Rows from expert 28 of block 7 of the encoder, named by matrix and row number. Rows with one number belong to one neuron. Each number is 500 + 40 x the weight over its row's rms, rounded and kept within 0 to 999. All counts start at 0. Numbers have three digits each. After the name is the row's rms in percent of the matrix's.
# up: expert up (encoder.blocks.7.mlp.up, 64x64x128), inputs 0-127
# down: expert down (encoder.blocks.7.mlp.down, 64x128x64, transposed), outputs 0-127
up.10 127:471448508528465477511485547478462534500537484462532513536500501379547431534547469529526546518482493501519456480493401508603531449528501476487518480502497522460477519474431570514511456506431467443473480475512461525570455497447517463525489520542469483435475478474474551478481493535524512421477504473510524547455500571584478522493490505519516505437471644445588555533529519467538530520488
up.11 075:452450512495568527409429517452423494490561477547501499493523512431470480492450490438503517553528501498461542506492504553560466504547518546507542530522480513509574512520448508530528533539541569479515464426419517580464526475454435528483528492589434514497457506485520546499545476524489542483445507520414530521492494545525428470437542467484519484426513501449433490479546528546481568563480
up.12 046:461503453503518501434552467548465498503535558518508484519470539444471553449513500565437463540537498510451551505440466425499468488514470522442517516541525509538524495572419538455459523459504498530557568459514400537501486552531522516558501491545477508510450484458557499612544430477551511475481490478514521482484528561425436552489498464545509468393495524441472495587527521515511501505494
up.13 145:445519451519458560458553481435499477530478507524577528433495490483547499479462464499527554487545512492499520524544522472517503511488449490524554548471561523538466561438462496444497502441506524521481411480484462513458418464593437491523588535509569486535536463453508497473398481482523455482510507532550504441577530498527529478534528480476535523399431530514538501549466549479551461440495
up.14 131:565498519461460426499532546492559426468500474453502493514475454508489526498457552454483537558504543465482439579478514471534508462450491466521455389521541527486490525504458543532488533494470492488485533575511435468566464465442511516535538546583557447579490534517532480517481540537495487457579550411504485485482502526448483510521472513502478439470544565524429500535454511458583497476427
up.15 102:450485523454516491359431461466500516504495503514542528554499593490496473441522562522513464418468549432462546498493517519462525408539541497482478526444494484482469450454508523516537530535522482487537586584473488504571517499463482494519410509527531471531481525559482497504523537499469532495502532460489563541548436487493437517524432554505485424419476494537513523572554510536475479493494
up.16 121:519469569511539451456455527564487571499456519529470439474506579451471490491530430525561472421461530538499521401515408455528512465422540515453492493502439494520461508556468489518476532464573432445473543480457468524484493564543477498509510502524596518498528507554481486497494460512458481444595529550511517476465545509527485549452498517451531523407526558462469509493481527482514506506562
up.17 068:453441590491564503507570522398502432448484470540488499547550512494494530541517540519535466448542540504458508536432490451575489512560485514506463523449522565556477481510433596463511490485553501531523520496425524508473472468534577460418457516510487488518466483475499471550521486475516500463569512443518453495490507537452483447575515459533531510400492578455510472462542478536464523515489
up.18 084:443520534516474499467464467501422500541511509501477519503510515483468425480404546447543455545486509505500463495532522517524505545580579484524523446547516505494527472538422495509427536481521465505567523456530547545506472453491384458528495518584549471520498517500480506499482479461453478452476545409506454512561483518524534502459563533527449439398525600564498464496540477524530519538518
up.19 108:475553498425477485454461550505477562463476455505488563535469507570545543501493525453526558470514543429505538537477406498510498455500486557553509449545496469485497544558426482467496540571459557485586506470444509508556522450438552539515498502548543488540482509530505464506513479557512471475459479471537514490465489512481489452565370523526469496459520553492460500489454585418437500525500
up.20 111:590509596501520567491510608507511514510456493527494515503516557506558415469482498499459484500569508457502465510543403499483525553535426486533489454489485559500487504499470559448458570423534515474523527496479498522419522531488504463516428499523584493469456498552482422465503477542472473519488541524531531540482487466534517453461483532487463447467529494539470467426509476573406534459541
up.21 116:544496545496521463421496501525485495550506483478517549467526513413538366503491559492485474561490447523531502463528465505538517567531570436500540517459514502529514487511479567518500479484527470446573526463513462509441493510485494536400485406446443393514488526474478503538516575576449494478540505562550501512527549489548474517484512504548462507418482526456531519497480461539426508524527
up.22 078:516558447548541472456497539533518545451470483472528535484499475495532490527431502489474510541439566403494474430517522413535536496482550516452550515575495483514448456469442459473419459506525500455527450480505436494504519492545482504559489561527448504477557475515446544545522530495458483423478512444593494522499538489459517585472528448569443514427497571492488513515536461584491511503492
up.23 096:583559481534559526401507508491482502499471482466528476499493581492530532489465462491495458587527563496467524474492518509509484513501496522514483523516526382536454553495508520476519561477514515495543494484491489518392458484538453524445483510525415373517479518531492543567503485470496466443523485514457518457471458519425509541506562479514543540410567578438488455504470543490517524553476
up.24 091:548461516475448467501587524511433400514511471579509549496492548494530515458509526508464460531444531453387523534446495442518520543477520493506561508513462494469469504507466531504560522495457509478484480480459474539530475487537452546467554487526485440472547494498496479585515552514454500457531484490524550545540529403478415494470494487560564493384512551516535477538540430496529571523471
up.25 069:503557459510485485473576458511466510574459520526372506538461517470554562558494493480531473551433552486465445528496498484494507512488500591486491514451546464570502480543434515560468532519444489471519410575529514535530430537481491490483522451532469468575504473487468489463547532503457481453500541415546491538533510479479511497528486477493529441479468614432499522532492513470472457533560
up.26 093:511477492492482453470467493489491505525515517505555500471466560479465550464521579424437478553522539515459579410497549418531600515450501470440462478514573458534538511557438604558475502494528521473493559468443471470542513477544535517461436533508449467469493467527533510478545507504457472395553527472543446471520500522502507538488511470513480496423546525460522510523502526568466499571491
up.27 104:477554580418483512494489477546450452557467465462506503461518492627517505526461483475526525482485487504474510468513515489548488508444512513502482496612511544523523528519436494510465473473528494473502501501538521549554475465508530481485512526552521478497501507544478504514423554515469549487512526512511534461402385521500532478514430507574536451367478608480491496501495415500473443531513
up.28 099:440528543458475481502474443468559426581446543523526475446515449517504477514519524430461520515512524454502478500440500494463540466495461483476509527437497488505470543569426561518544508437494480571512530455482504456580503451492465483501531508494484547520484568541454484460528515570518501482524560460525471562465528570480491527508501557575471534350493588497501552501496436473481508516539
up.29 099:435472531467472515444548514465502425471498495470496516568504556499582545475471461477402435456507539552474450524517543474541525550508505466454547517509514486587502496543426488492449487520500437501443423461486480558521524506540402502484518479474522531524435523518415523481515563467565510490480480458523470542585504428524500492549559480515485517437527508464464559541558515562504497515548
up.30 053:539535554481499487468511511492485579484483520542448543480561413434452505486463506433431543494458485483477553513493459508479540519528568524496521506521490503431577533538430536423491546476465520441484458499523488538527444452544512472547550448543523539536472515441449517496497514449440493483598477507526468576530575552467520459490512451553499500427512619486531488515515488531477537485454
up.31 084:409498540464483565432566530598523439478457571497530512472523493502496509497471521514413457516491486412489510482470469491490544512567529458514526476526503546545501546480419538504490474523564579490521551482519534498501453473480474532512386518563484454555485457516528443497530479512490498481462521561503503427506515460428507487514525526484512558402562522507528537517535463501431434478551
up.32 073:513530457503524492479487477450460511497487470521467480545516517562505477500551489436499489588536452456522440455545515447558538433503480443419543585524507394490422513500462536541489481479573465544497452534509511544507567597493449554496512462547543549526469479507441521503555573443516523450551468444522482529505484551483508502508516539542521504413468519439515522497459522524479418523477
up.33 113:500537524424437475490529489420552497536513509552492478492513520482469549539498540475450541569446505457501535501444443532523541526576504537417439536540506469478490493563453562510492440543489451537528466501494531515486483456505554490415477505549591526502542449427511512524491551469555506461580455399496481442444571552486444516490492524533487503488507522495457563501533477492527459451437
up.34 125:462444547503494479565552385493476506493513581521547542463446537538493522537510496498484495447455574482416523400525489547555526489510477480522505496509480495475454504483491578506459520541479527460570468457443622502545514468461487512523468474518524558545550512506513546515536478511524504435536533464407454476572440468506504526450506553546474518454496548437491478510497563454453488511483
up.35 095:493516491552492541457528483559501488484508549480472508543535452518503553532561389484451477453419462459500452465489490492526471541474511499423526462513531512515513475541467559522505532557496544550516548523488541576417495513528446486547451464604440498518484515489453504547453493505485531518505564527389530458511499531468518508454502457509486565412466540491491518445475485563610478463514
up.36 071:498520514431451518434540540474516556501483521485481538534496483510519511465545572450482546545467538425519487432541517454488518498501471541534495498461499466450475475551500542500569433509532553536480513456500525503537597504539462513477507503571503497533519499488471506523534427533547438467546581507504502510478490421478519375434519506465460450376445559523528535497535500546461447518445
up.37 086:449442533517540477465487545565489527515457538590518490518498503435520519513512467517486569408501545477478485492544535548509522476584492571499485535522490462528478500476461592470532491524490540402516541435538441529553568513477456541443480514563514420500521531493431443505516493466536518438486559487510496474448515523451399469459460520475496593431466528492533506479533512462491520494450
up.38 097:541585559532560520415478502475495475458484507500490518488434387480526451466526484453470439562463488513488471449480421486527470519525465458433532461559472477562507504492474518487539533605525485502490561472474474495497470542547427503515523474507505515518486501537575491536450473532446553546440551448539507527449553454523554530504425486506524506423522580464465524548504484494534533539549
up.39 129:419523535533409505496478534445492504517456591580512469445514492492544507528544415525523457399435491469490495509477496522494486472493513514491519510419528460478537469562438558529520481480468459522603478466491460512589499466518496519536533480558516490549488518500530538475472472451513484502468467466522550469545510517551516505473518501418444521405518502491518451559578511485506542598534
up.40 098:525501455512459456442538517492466488521440506517498527469452479525461524514528490469471474413415565492488438449455561478477455478519477528525500436387510505445550519495491570569502457536571511521588485495429500431530478506514474522502553554559501501512468579466592501514547550487530517466498497478483534507451496526534542481539526509520472485427559555507501590505433543457471485515453
up.41 088:488549603467448445463506507529505420503500537491502539424491497477529530475539549457445505495495588478438495508529548512477489523486530457504520457530493533486465432522418566521545500491525529478497517467490525481423517602532516533507547580584532487474456563544482493529545478437476504427510526474481444573563443443506570455467478496465531497463499553503509453505417510561525495500506
up.42 115:494502502505502470415511560572451481455475485539482485491483468561499483550573419481493474615462503522477483452491536505510459553468529506515545543488555462481505485528477506534579506491525467548443430419508500526432500582524535528498496543492540529524531503447515466541520502513494578489550518409434459454526507477416507485507520484503517515417515611515565503430525494519539486461474
up.43 083:494490478497458503417612427509424468491483492479502561537420525518491491510551550492508509562514479435533493425530472466505514453516550503506530518511535501559543571448476619390540458513492453485499524452485467479496564484519531494455506562545480502563506438480479523521487470471517470514533506506528450470520538541474508529467510488535545545397509531462523483477529567536460513495408
up.44 079:476468517473586466392545494459503526414461504499486523451574490432557570515474498445488538510530483436536485504479526489508508494526499472516579506483496528493562464535494488538555515499515451530536538454557513439478524583538532482502526467538512466585554488475494539422468489486510425488557537463429524479533602481460510527520515473528445481416521550473520426464528515493466478554531
up.45 144:427495556489459409434530473445468536521502464545500428500496492447497486502504531484466544487419511434510493507487476484538431481585493531560514390493579504486537515517461517459489432473464466500447515594531520506460495587453490527461493531595545484483510474527522476498554522528429492523539509531497506507574538494447482527481504575500523528461582599539468467506499499488531520494494
up.46 082:508453537468505510396437527477462585468527555496521501450489479517498523487509449480509507495410558595474517539457446461493525501531518476559443555444428567540467545524454518503494512492428512518478511503459457495509502516523494482528515510527467468492491525554543502599633489451450495483492530484519529468449456526475480448460475538543501511390474546453521512557490539450499512552531
up.47 100:539506512482470550520489449458495541515522567439493480560514443485499438451526504497463471507480499482450510515534506515527577507543557603488515445503489466519417545466445490561471467480459584444533448487459506521505495560547434461476496458550475453518545460474504537581498516431444555493502456482513507497524566528486556474541499534512464526375521512508474515434544531447452501471581
up.48 060:579524459462481523438466546449441463595443472489498504502501508549493507574548536473439516465496516469544527460408524521459540519512493568503518464489504488522550503508474541449475478563489527560503437426496515489443564463551423483446553500536552468452561495514444491506558505503565499517558498492497521542495514508408511471455447460575476534411495565465520507486465552485539535515503
up.49 106:514512471498466531521520539496522472487495505476437451578517470562508457481551510481472490490513547501469393426456555477538508516510484476529485449496536497475494511578482575467551498574464547468469506498441518473555475557457564579555489474556508432455484480529529443520567604482491510553443518472540527477416483491462459538469540505509518476371455546489489538475534493505479543507470
up.50 130:523498501489509531400489491522512488451505519505467466475505486495597481562524406465502547481477508455530438458517571571488552481521522553460559474523518503467507510498462520455556496536521461601498437462497457513472534518461538480536541486510521505497504519512526459507531561440468465418529462537481496475517435474536515487529434512511457342433569498491567508492482532559514494548551
up.51 123:527512448498515562524493585515519483461523434476504531554562533492467472496517472470511505497533490532501474456453515554480478504557539554551519446449526537392439513530456489488540471484537533526489489447431479544488452620534503486487438394592410469537491471517555482492483453504508440474536467552526479483463497502531511542575426513481533533403499506503544518476470531498529471478514
up.52 115:506482522494496547440542445512460503527499492545422501502503513506484493528501450493474440485404512494451521441513509520552433530483527528424551549485520585533525474421431554554487554524436542480549538443491487479456545555530485518505547526497485511578533469539526547488533537529513539437486489500540499535449458425452467397454490549517468561490521525508450550516530527520502495384485
up.53 093:439555487494512505465440492432481541476501523424421463518501459525531501517505496560487487487555486493499494460434479445525523545480504504420431552564542504503509500535510538554542453473536545463553570472509487497466496472483512541469532533622469504463473493478542465460577444497504411514502437464531500518510465493513527480482525591556479548467493539509504504494531431572429444585551
up.54 070:555521517477549516471522510472458565495489521414496596506456475531529532462529538508492500506484470520501521494542459526469523543528508484477507457516470470481545448506438523512497485506548364528573515539585491522457516454543513486472513476546483452482542405530491449517507491586488458475597458432508486551462530461526503437469452464505533503383503573487498478449504543575517516500475
up.55 134:465495540458519451416380468494543501514514563498448457498512442523480493490462479540502490475535478584467514524518445467501532576428529535492570480510475502564539509526467489480478452536526461486467571505470469513553474506575505543543548517525473550514541481486452466520616440476475494477421513492472594561461554490446477473509440546477460495466484480555584482498515481502475533543501
up.56 079:537507483476528477463524515481438513497455478452489520452484514516439522461426517434491515479532504528489459547482530450486443552512434606550584586494486463494580494474466512555509447527517447491589500502540536495468525504500560488460523499515465465493494443440466510495473470531521460451499513453458542523568518538511509486471420534524567503422504579405526470525510491570559543565517
up.57 140:514549566463536497470512528520478493488460449465475521514487567496500483428516476504501517548554396556540536549519527549487551484532468470492453587567500446526482464506507460522532488480455514517492495469463480538426560463524428576443533470464623544464517442535485543532501560488525495456494526522447508474450450547494499461453538487504534455473464598440567521469447492473520504469447
up.58 115:431473521479549441489478499510486518521460519537469477509442472564532558501538528478470462553474476448533497503512535478541522503492511497544497539541511442499434538529437530482480451544547523445589481519518529494527495423437451495500479461508542534560485530528531454480463496449489529436468586497433533495456461503486474495565501492625559404419596511433489505471544480481516535552486
up.59 132:451503571544506461453517417487429434496483522506524485515469558520516550516560508477489550518444461533490427506506535484548596479495469456521504436471498473546516454498436600439591515537507436503520552503467511544523531467457509537514456508482528496489452464486537520466440469513530467495542517500525451484568502524448586517535478499471501395421471527492523510540470525592503480558524
up.60 119:483504560525537567440499485537440481494467461499491421503543547497582484529489539473502459464472450514550513554484549373531533494481451564514525555561580477469508500537444490473532533471531465542455445515527527453414526484530566478454571501586488521477438546481511495487568474506424490480516466502493526471483530544506549484510478487437460544404467502466480493538446528517517532477464
up.61 079:550503556523525449421558483508508489466482516425476517440491526446493458459472502493465442471511510525529481523478518475534473585471539589573501469469544446535504476561446519494464462456485492565526490513474562530528455471544506483504546499542495476529486505459441511529509449472502419475479522492548498434490447542491527505506458521560533556405515545431516502500485578542534393607498
up.62 096:499474480434451476480542551515465523432502476500482502463422583511529507550489564420514527536525508504502522516484456475472510473554495471514535575463493502481504463513483508543463453507506525556493500555457516528453531465504473541485529497556521486548503521514451532422477557477475557463531485394539515590444500474452550518522430534487555510409530472500439464544505449529502479636441
down.10 124:526522516537460472479528429436544490461406501530443567505450424566525558483450539529477457481483457431451521505486488450415533444530431491418478512515472521499476537410531518496528539494462538467510507541539529450532547487632500482465550457485489506509509468526519521501481498464550518496480474479511460455485532519447534548586554496488440464551462525576521466530541459528521509490517
down.11 077:500491493391477544470518456507529516482461470442452512538480436522535502467560399526547504514549462490503479434477549520459491491499524474493475453564502520586532448486573477556549472535511495515507568541465529470522541483505469460478557569452459476518430515510475520481491489503449467421524452478539510582471506491539603486502419537458496552556510563433438493533538510516552503478479
down.12 065:458511476503505482520552453538502445589474495501506462517502492448502475449569434525479505557427501424489521464400543531506525503451476481462538509545560521537537505543444512490500597530557418567473477470595513499526591556459457555503473454465449514495471524549491527510465509421509529469431500480494565486504472529517476522473516467530472447571456451520473503472451565535485508484469
down.13 126:493538482489530488510481457513536485503443440485433446452522548503468434526528440525476547461521514521452481581543462503472514513504478559513536499472525554521550565453535490483427593539509556522584522502528605480510538547523464490473488514535532554524530573482525500570489585563470487464465463475520493538490528506493432466611512547499467482519486522565516476557565486497560502570507
down.14 117:470425538495456469494473589548487471501518465516526462529603487540472519447521453537410453515466499497528488507481559534470510485451514487467481477499484520464449515504421515552579422502543512522492551511610511461557535485551505501532452436460591526465488515443510535525438432509483533454506510513525516542549444480505490542546522483552475541471497544479499436436521433541574514526461
down.15 095:506440479522506504438553404620515453466441456459521512477499425461536552495549492474523467530513437558451457494464538492437540487501503485510562490483496562528431512560505517488507417532485459477491473566466502531449529537425448449475554539523437529461533570523493560598517542489505493533492542489543511518479511492496504560488473466475521450468522592548504573519498533529516510517508
down.16 110:508506518539511468513476546490470509518502498510463432587540558571580489467456502522430570478491539502530527558501486570445533525434571543505558528573488489465440495501458530523485462560561470575440507534436522557521443469534508516527415481516553441493542524462537485518476530573515444484497544518506500511476509498430517545535448435497459549558542458485547568534542541514500531481511
down.17 084:507464513516486470525466505568444475480464556505570490462499495565550513535476478549559545488442413481476514500530489514514502533485469585518460438500549502505556494524419542473580461519510441508560524488408534588495490480614510570496542524571509460412491466490510502482479513513522501469444493451481434522463522488471560515503456550499524537526512497515548437471496477521575469499579
down.18 092:476530472545521512495508513476528464564439525477500497491499497515514491546474494508454504553489486543470518538520520518532469503500472483502511558555547468439486485488501480525568404492461536356486456510509515539507482544594447480531529476491490457490500490488536535512487583489428487553572577478470499516530475527492380501509526566448493496584460535553490638531537494475551539480484
down.19 106:488494538530534487491490469539489471501482424525460474525524476461514551551547474528468518513492496501439502540455487488500494471485496518476577359460442515495531460456478480492483476554528490524489469465464494539487604512485595503514574503529486493460552456590535598512490538529506515422510409465546478572567496479449503496494498512506482469576478573572496510571509506548558542508524
down.20 098:521508465496505493479578491497522443535573542445490526440485521540505515522471506488448534446612499529450448478487535476487500562485487508425500476532514437485501474547524487523494509546512547537469480442520511497509510459555521518472524514458471503512537419486507501433521545512585542489537498484522466483463537510382379486527504491544515484490431462562611602505452490527534484507557
down.21 113:509475506575495505566471421532532493511470519493510496480535473426488440444513586541547475455441433417452508532550495475465477511417520472538531539437438449518522559504483490470559552461509499499494513473540467476494492485574535498521521433493498467523556495485557507565502545540557540476453559538496438470522502561522496464408427547503539525475472517490442584555493465457472466523523
down.22 081:548522508445489522421519541555505481510441507568517506401505474457443503467523495568521478447559468456434562487513508490496491474542429529496439529461530459450508537555529505486489469532513533429516563502467512530423455528467457505469543515507482503509468538514528468448528496517559528510553542566500556477535466482487470487597485553460397437572482537492514570436510533487530436459481
down.23 107:526499497526551503543492624509464494509552597527518554514536522455560507465453485503463478522546503535482488510497537519429473481487537466566527427505528588532475408495505499549421553554531562474439519476579539564517523512532531452453405480542497497521496540471512508495508453557520480512489439470525551507524534544432466560528493471495457502578475520549425522501527494494483497505446
down.24 092:483486480477491521466515484520498514514462438549595500480552517519502531494481498522527438383410514515512486522571559546459546476439523492512530525442523478468412563514454506503537510544503492444523438489475438554553536502557555536487547500445486554453506558506429536561485521484554451505475438464520495474495470469500491511492427564529585543536436565505524488511575484488505535486556
down.25 081:543463496507482563540500501591512506551512501599493513481530563522517488442448516542531522537547497485542437489520447560500447533517464458545534508550524495508554494500524447539513571402490599414477503563487470474456554508541535465562452531522507512533521467544484473471516505532510539516530481491493467596430591491490467532460498544507544499485435488495530490490389527511484504506437
down.26 093:420584475536544501428480441566511488525477477435456508560482480576470495488432490525486432504567466546548459509450497470444530486496471534492545517489516492526535422470518471551510475512509615463445518435618505471465500467548490496480523466484495489572471464535483491484498487500560512519494555446505489524551464545481522428509531522453461515456563478510457514472466472479488406471560
down.27 117:544503457454440489497456514462463513573475446502491492531460455467558526455472413461514515534476391428493511454446533600445491556480494524530542517497503503584505568482501459531397443500460490518494531511468557480567574553506507493475480486494514503500450490435493474552455482419523549455511461496530473460512517493510449470559511563490464496523468518561547573535541471492467521546501
down.28 099:507492527509519544497470457525466474451472491459498540458532508525449487641483461511553513511483489481476535508568499538456497506523476436534468473515494506529468482538519458521483492540534451550475496487520495436442500486543511554542462510590536518524499600547474591519498562568548491519498489455513575425461456517567507483408561529487551514432509446434515454504512565516517532420476
down.29 096:518512485541536438444513532512488535509523531510567533456468479476448500465422513488486419501579399520495575494499518472388513486492486590512481454496515523468499504507518448532480512515466538440495503532567515436499510514490542492456463550527454447408535505510512544517555478464435408499537519535585511563543466431447459497476520542564502470525433507485488535451527494560467511501524
down.30 064:521536454501487484544523534542543543439582489559478514542506449468503474557462396476512492538499547469575445531481548506546445506467572531491559480626485524584508511487463490504486546460521521489455551501540456537467452443441499478540460448486473508486486531408458508486515515538513464541469512505529475461549438446534494476502506476534487553442554521417542566493475487538456461468482
down.31 087:534483537500413514522479447528448480534517501493496498517559495444418522524558537484576565449519534538519502443518533497483551508485434522535468464450533431440545476513478526494475554516514493471438527498503482478549483489436454545478438452433543508436493557457478428505556455471467507521471525537489541464517530429526555484485497428472428564534514413520467525510546488599564485482532
down.32 078:465478471486454512470459489466516558500455460550493491476436452514455528506499519441500437558488497539466492521495569478485535477521472541409545565569490471508513539539488489525443529527493530553528481491440550508507503554553503503613520523583476480498502601461536515504505479553457546512425443491530503469465586518495467548606558504524505503463440529509546495514514428461567510456551
down.33 098:469524540457521468388461521445483521541509540493560525520593479496463523436484415529541444571515529451552482517545605515500458562498509482443502507475541477492516506502381500526486491526508514454472490517598481464555527512570514531519540533500461423515509482494505480521481485430500556489473525487508505493572478425537418458465497517505475491583472450474465498467479467494453469454509
down.34 116:507519495521491470466478598475465482578458418501509482547515562491520514511510635506541415391507512514490509465526477483492521472518551531510536521532452490443490454464498469480512465528498562515451505479519488582538509441518445542541546507477474505499478589484533493441527481492497511539503513467449561539507529531509552575569478465482497483534493580584440424454492462533492445501470
down.35 099:531458524497463529476498558553523548392546467589499520538489453505459475529493483523459486491361512429571474539540497510453511494543488513530474520468572482486438582481566518477478451482493525541536517510510447557498479494480523495525564477505440537471535606506529457492501491471471471451476518487472517492483526419455402526546476522476520523485450470521520545470533479480535473496402
down.36 094:500443495494525486416511540542596492532440482549508525508458485543456475540557568503494477448520488439485408479486536490488509490497537474457487493465467501447490575535475519485508464529527501445528462473507479533582557473586474482565475492493441538532556509606540569504522475471474518540521522443542491481479499540522545492540581505535515483513499508584558627470511468523474443499522
down.37 079:516487492535523552571483476487422504510508527517512464472483454552520442436473586530536531497477472465628488456531470522577480496440505475537588520450509492522543494565463463532498536488466520526445508549555438566460469464457474497472450527504441555482476480504466463504426484514524497496453448504522438522531461479555474482522503509496532396520540412538478441518526471568538546490460
down.38 098:484460515463443482494516491541536539520503537583504545522558550510448493450536537498522488488518508477429473516589446536383434491494475520496475544453508517545468533460436481417493488534575514486486509461545497467559476430488455467516559506505562511438455504497494528599510543484565487464475527481491532473509497432501479442481416540573464525496465528497557504452479541476414498459458
down.39 127:485494503478565514564578500521490461611546467548515522475464460465504444485457510530553499481529520528490527494494548503544501529508488475506515447481548501452497477533514522453425513487507533506536533496562484519445526460539426516470462530464517560448516554568563538455463561582527438464472440492493426527548513465463537469587514446549521505580461553466529496476511468529467489504621
down.40 097:517493517460528524447504544585439526432470540542385512575544492550571486539494515508551528510480572406516551537521460549479453523502477495499548550463488467531556505498518525554471554494502533543463499489477506517514575533522561548489522463462463501515508530435485562505482482423521491410405473424508505464506463475480468472533447496484554557484507481509558458564491497483551493455474
down.41 094:512469503530571504523529445462477411588489526548539501562493534444569534467467527498555456574451529435516462470569454511425478468456469513472547512516470470503495520522489483448529508533503444606471514516485505494507458571504476458510476492491443463448493544534505490531507485411429505527460479453544555559536474518490582519515481520555513524530424570489577534485532509471489515475568
down.42 104:494482540516480543503539490496436483478450524361509447533505497563440534529483512525464528502486448564500523567534575537460504513509474494495435460567512530535459510505482491476454538522543521528465482502480512547483531530533499489481500517473499508472446591473473399534501446545518501473498432494495468602539463552477525512451412501521482516515517506490583595472582425532540494504556
down.43 101:526463464460581557555544468481487434510530447467532512502530485572537503475509459476525453477498446465474504568480436563439387470584507437532473507486478554451533517473514462533492484572535496521566510467492510436438454494494544502499553457507525504495565564438508467581517465577521482471444524478497530508506448482489520523518524545467480488527414463591514418479497520519507532518487
down.44 084:523489504498484519444458585552528512496563414501566532477524513448550559479573477565583496484428468497532448508499456517469458512493557468526513529509521480538517551533442462551560432514483488522510519542473440487534510485554463473508548478463513483455585506411497484519541489504506463566450548462515521445448501471525607549532481562531516503532475551576547524555490499488440514464518
down.45 129:442491462519554479472459563490503512465559528494465480533553484587503511482520478545439601490450555533515440475469491456501504454511529565502478540475404471533500559519435491534591535494514609572552417488515539550496500514518529471512466515456500518546505478547433457457460484450478514508471477476490518548496440504483490446522522525490481566433577445499452443483502505459477484468447
down.46 078:506484523411490460483551526488532492460543554513510474525483592510593537524489465463498513483573484515570474528522539488513423500500475484558440509517534538441463513496486474519537528504463564525469483475550501522516590482449506484455396507450524465544420475506459526449519519462408546556594517530532462574495534537481493488431514444525493473461467501479492568565539459473495491515452
down.47 111:519480507526502454507495551454594568538500520517497500480510536475538565504508531455461506522524463562502513485446507459508493496524455547502562617532527559474525496503505521587426544510486499437503544461438484542537474448518507515529515526482545486513513353510517511543523406458491493471473507546456479503508476487539503460474532540491453504513633486498463571499463494471391497497492
down.48 068:504504448463441506496531510566441549565470481506437454461507474493487514489422538524527516472562434517504537444537479446516489529468440531501496481543510511471542516559566471450457500513597435496503539444542517565507535575538473512455529545452469451540523465494486481594521496517476478443472514497502518549578424532523506443601531479532460482475504529513513545511497555502411458564484
down.49 114:478456474566546505465475516525496476560429506429509487570572496512476472513591460484507505506493499442509511471455527503355407481487523477529515453470428530465513485481493509553531439463488499475526497446426513485535493526559502551483520497603535562551490511558484432442528448511461470456521528505471494488528515532483419514467477475500501541473537535579445488525534495529507499492587
down.50 117:554506492499504472447550503497471514512542563559521541511465473478535498558495507508462530505643432500531490474446502511577517525535487516479510473496401446482544503463516511509412536536487555498556476527422509520535530517419548504525513475499413483469488395455498449474480445453508489474534522413554513492473501493456492463580528447491527503502490587536475554479534504480487492559453
down.51 125:493505497559426491465566476517496464432509571451442505525497539484537522461506541483551462499477470495580486458456520525575476605475518447569445506428450524454548513471483456486549530547542423486486594425466459560544489546504482531456511481493494508487507462526506527449477425534556499523522477529562500492540562512430484535551476439529484544557493555514489523488577492476498511487541
down.52 107:457533512461525489472517475457482535500479418491538446536460448537432526535506465453472481463469481437512528486457548543583506545461508395495580449459451552467521516538489520524505453501554415476471504492460447416505490533481510490472494584510522528565471516582540499533545421601502477507502443452521467449519538500479514567561490487477471500504506546515481411502497462515548530468526
down.53 091:488438511494501457478489486493496493518456530542532517491507501369511538512512459454483474517510548564506512485497536536503577506451511487529444518483504511508513522593489513501539491485511568508480418468403481581512525488472474495510422488448483495492603522505525619524480481531405519548565449485531547471505539534509539536495574548516455492437521503476479423532565524476489510521416
down.54 077:494526493468413539568549538588465429500504436530522534516567396521499460440466544468442511511476491562449464512457523479457552537534480504523394505510534519509520472504522501504494597471523468537494473483510515509500469560459546530479537467480519477457515516461542498509515531563555450458493517522471455427495506442492385433522545504543456565505520501461475469533457529520437504555511
down.55 120:493485479485534477494469543497522510513454474553532477506411501525503500450434533513541506476470463514456579558455500528432515530482516431479471564516539548430481455472501488483533524469488495484535393492471532504508464425630525492529475442484495508537474516509468509443503500540473492529530501577419460427477555505626526502494501516492485471547495488418420519513464522452437468507453
down.56 098:467504508547559494542448509454484473512503464520474481526533512489534559474508468468460564580507501437475511536529563526421460534552480571542484448536475494536469507536542560494520510548464523579519411574548515526515496518547525469535491451484413553517543519433468493541529526487455583485492460477467516551469520560568496454468493566478463454466495596581512477485518494566495512564478
down.57 120:501523530545526536553508584535475501475537433482473470504554512519495503546459452467477456537569552504525462491561530518540406505435482480514578486559527550568426514529484495523500510491523450414426548529518451502536505485523481569454511540489591519505470495525479431495492528546500462523473448575503451541500526500406459492516506474527523522480509558541553586440562516545539505513538
down.58 110:493551497430495470502556498506579478539507527548459473471561516514468432514518473508566458468528547543475444488485543577431505497458477441539502508465514509494514503495487505523530513530426497577512495475574542497509560503526487452452511474529542483470494540532396544529479501457461463509495471533512469464516471496493508501538465560503595571526519588459604514626540446498565501482480
down.59 126:507490530612479512436506568557549529438510482460476520551478500455491507570518500532506494510414441469529533533493511510460521526531509423476490528542491589516533526518449498528519503473529485474551395443435454463497475482542500544567453463520544536517510459485492528438466465445509507534509509594464497423506554537442485512526501481558545532556528546525485552572551467469545489459448
down.60 116:480477544515460520430514518541460494534446568586518485571483585531433537480493556454469512464496519492509545480484502507470491487442466540485543518547442506514519465444469475485558494535487560472461496495593497522504516432532494502494482518512523500399526542492549545572504488536516513469569446550516508544522427520609533586546598502481556457570500500481536532483508514439506524503473
down.61 103:501526480527505479513461579496451508515412403422512461453466462530537554511528537449477487485464543535517571515555514436452519531515512471446555489489589469485448533533516522465451537556463499481496512513474459513522465585557552422562442554512499553443474520513483435498555501530496504482467505476496514510479518488474463487497426562483491511516570553505458577491580457469570468467466
down.62 097:525454521491601520527490484470497492432444462495530477525582497508535397530621412521488491554526503527516561526486558514522487562532446481543515537505539471528544462524481507467510443522482488470521504532531561468503504505577444526524513491436459445485495552505484516485503439464536508451557488457540498490482515480588462451509491520512602504449522471584474570456455528470487487534446